Rows from block 8, named by matrix and row number. Each number is 128 + 24 x the weight over the matrix's rms, rounded and kept within 0 to 255. All counts start at 0. Numbers have three digits each.
# fc1: token-mixing MLP up (model.blocks.8.mixer.f.fc1.weight, 64x128), inputs 32-63
fc1.0:164111129135149127163135159133108154126124140136092115089134148101116124118145086166127159118118
fc1.1:128156134120126079131094105132137134158114092112109125131145140123125156133136099156155120127142
fc1.2:129117110135091136139162120138171159132154149143169136183173130118125115141103129153170195116138
fc1.3:151115132151136109128126148135129107148132144116087155110154106093139124162113120126097148152115
fc1.4:101154161156160110109106126166115139091142153140158110140144144122077126147108148149117123144145
fc1.5:087144097134186153110135147106113132125143135133142136109096110095137097076155111181124126093166
fc1.6:136098071118123127153161141088115123137092150132138111152102132161125155151129143110120149128153
fc1.7:126131155140189088111101138085135109138115142134138132092123111148135127136126102126109118124097
fc1.8:089074142155172128153122090109143110121125096133147126145147122120112128117117092117094067119092
fc1.9:115148114126084134105109106104135150111125140097101135125148114148112151154125090148115151130124
fc1.10:113134137093082125108157139154105122101128139113116143137140143100134129098111162168137115105129
fc1.11:124115100187131089117146116143121130153143078122152155131143103124162155098128122127115135129126
fc1.12:127131145138077111118129161125115077098108123107142117128123118169133080100124134127112133126140
fc1.13:114165131083148109101108119127144145140123145104074132137136145122118132186148136111120110141134
fc1.14:139155083121143120103116104180112132114140136168096144102100084146094118158159081129113133139091
fc1.15:145132138113140086151123129154162131139127157153134171127118108115110139085139079176145149103124
fc1.16:108095150130150126080130159079132181143126100100128109163101130097161153122156098136059106112136
fc1.17:146122137136164100098104142098134138126147136147150130168133153128119124112130133138097160135127
fc1.18:145163163130086115093128132157109153121170149127056081097104073084062113137140131111169170112105
fc1.19:091076072087185098114079083126098141133142095108129141133096110121145148087138162172169117124186
fc1.20:152132101101119127084124116096156149152152132177121203104142125107141171178101142111104108127161
fc1.21:114129139119124138131162131121125162117148127160122123115156078131131140145136132161153119131152
fc1.22:100100115157128083134114110126136139136141123124128172148132094125106117128109097109133154169122
fc1.23:146166104074128159140174146149116117143128138155105125127140150131120095095141134171152156142135
fc1.24:130092120144094158070109117079109145140095146107151121112113102131126110131089128098140137108123
fc1.25:153082134133119139091150113103098134101109135084138130117145107085154136153184107173162132137129
fc1.26:149126138128138119145117079188121094151153154113129123107110129104116119158115139111147143142146
fc1.27:119139136127069112106114139127150172138158170134155125137130068119175121122173120087118099129135
fc1.28:119132125142082082163099122154123071138111099120141130093119095133128137177121099142159139122115
fc1.29:160093143126121103135125131197076115109128087104127131144134101117140102121184136186176153112158
fc1.30:141145109147181102114092130165105128126131128136144111129127149097138130120149101056138142115102
fc1.31:142120121130132108138102137139123134133124141137094141125150119152120103121131145133157120126136
fc1.32:119108126160107166091138160114142108087122109104147112132126127133159093116161182088102138111118
fc1.33:117106141118106115141154119130126092155136111107099131122118146125154151132175109131128118128132
fc1.34:149142146148130145080110136142093128132118120103144138120148134118146105156161128117170147119137
fc1.35:096155150138160080144109134103154142157129094149143124123172140150130137141095100089115142159103
fc1.36:129132118151144107162121129166167160138184139133108123146096165130092147166141136150120136101176
fc1.37:134113075148176147166139122155113093127136141129139161126131149140128143105112110113103156106160
fc1.38:102159137129141147111097092155112138131126137143123120138151158109184115110159066083141120096127
fc1.39:135111177098089131140111114127115133141089117125131114096099122109110129079114138169132112133140
fc1.40:144131148117149143102149149108155124138103136105141135136117116153138159176116150128145121119143
fc1.41:089116133157088136108121079150120131164133161109136106143143128099125107162099139110109168114123
fc1.42:153117106076142139130158118148140140155156146136110101104171151129114110100120114080082131113117
fc1.43:113119102124137094133144088134130135161112128131107110139103129145145138150180123119112125131129
fc1.44:122113146086125172173145167145151157103120141145150128128158130168135162138061147193127132124124
fc1.45:094142124146140140147157091155141102154136106120115099185139088098169136201132141158136115121118
fc1.46:113108098132098151141124135123128147135138130170131125115136121116130124125166111156130129141120
fc1.47:132098136163215148152167134112145103134191142151158115143090134175101144136106124100122130141130
fc1.48:108152116114103130145141121092133165109126134126137142138147125130122140145177147131122135158101
fc1.49:093122118093140138152148121132136148115139109098140138128132127130123107116119144118114111134119
fc1.50:122104083150149117093117123110106103155143088094137147133116103129135156133107115123148110166150
fc1.51:125081137082105128119104099123147158130098128115145100098116122098179143081100092184113152098094
fc1.52:136088143118091110118130139117086104141027131145115111144112096118138130120124186159146141134165
fc1.53:127121132109141097122137163149135145132116125115106137115171121168123100171111153092133101130141
fc1.54:147082118127168098106131196100152125171083099170178109152128129148157099155089167088099108126116
fc1.55:148140121093139125124131088149165176097104141141093123128126125159176121092141155126158120150123
fc1.56:129138098151097106091170110134143105130116136121120143131149134138116101144114108110122147139139
fc1.57:150138124152120155134127180134098135117131122131117159114093163121108105133107118163146115097152
fc1.58:140123130112140100120131092159140115144126158137112128106109126140147164139091112166153136116158
fc1.59:095162126163183113112137129097120142106140114138131137096125127154122121080093129173097107088112
fc1.60:081114100127162128087152129118132142124153135144135128125123138097108132134162066128115138139174
fc1.61:119136143139106122103135118121112136150132099143112167112133113147160139102091122166153155145142
fc1.62:143144131142116171123140140157135118102112138146151128143134092131134122135101171156123094125111
fc1.63:144067129112094116100138105170146142142147106118153096124138117145127154138158116146138121124112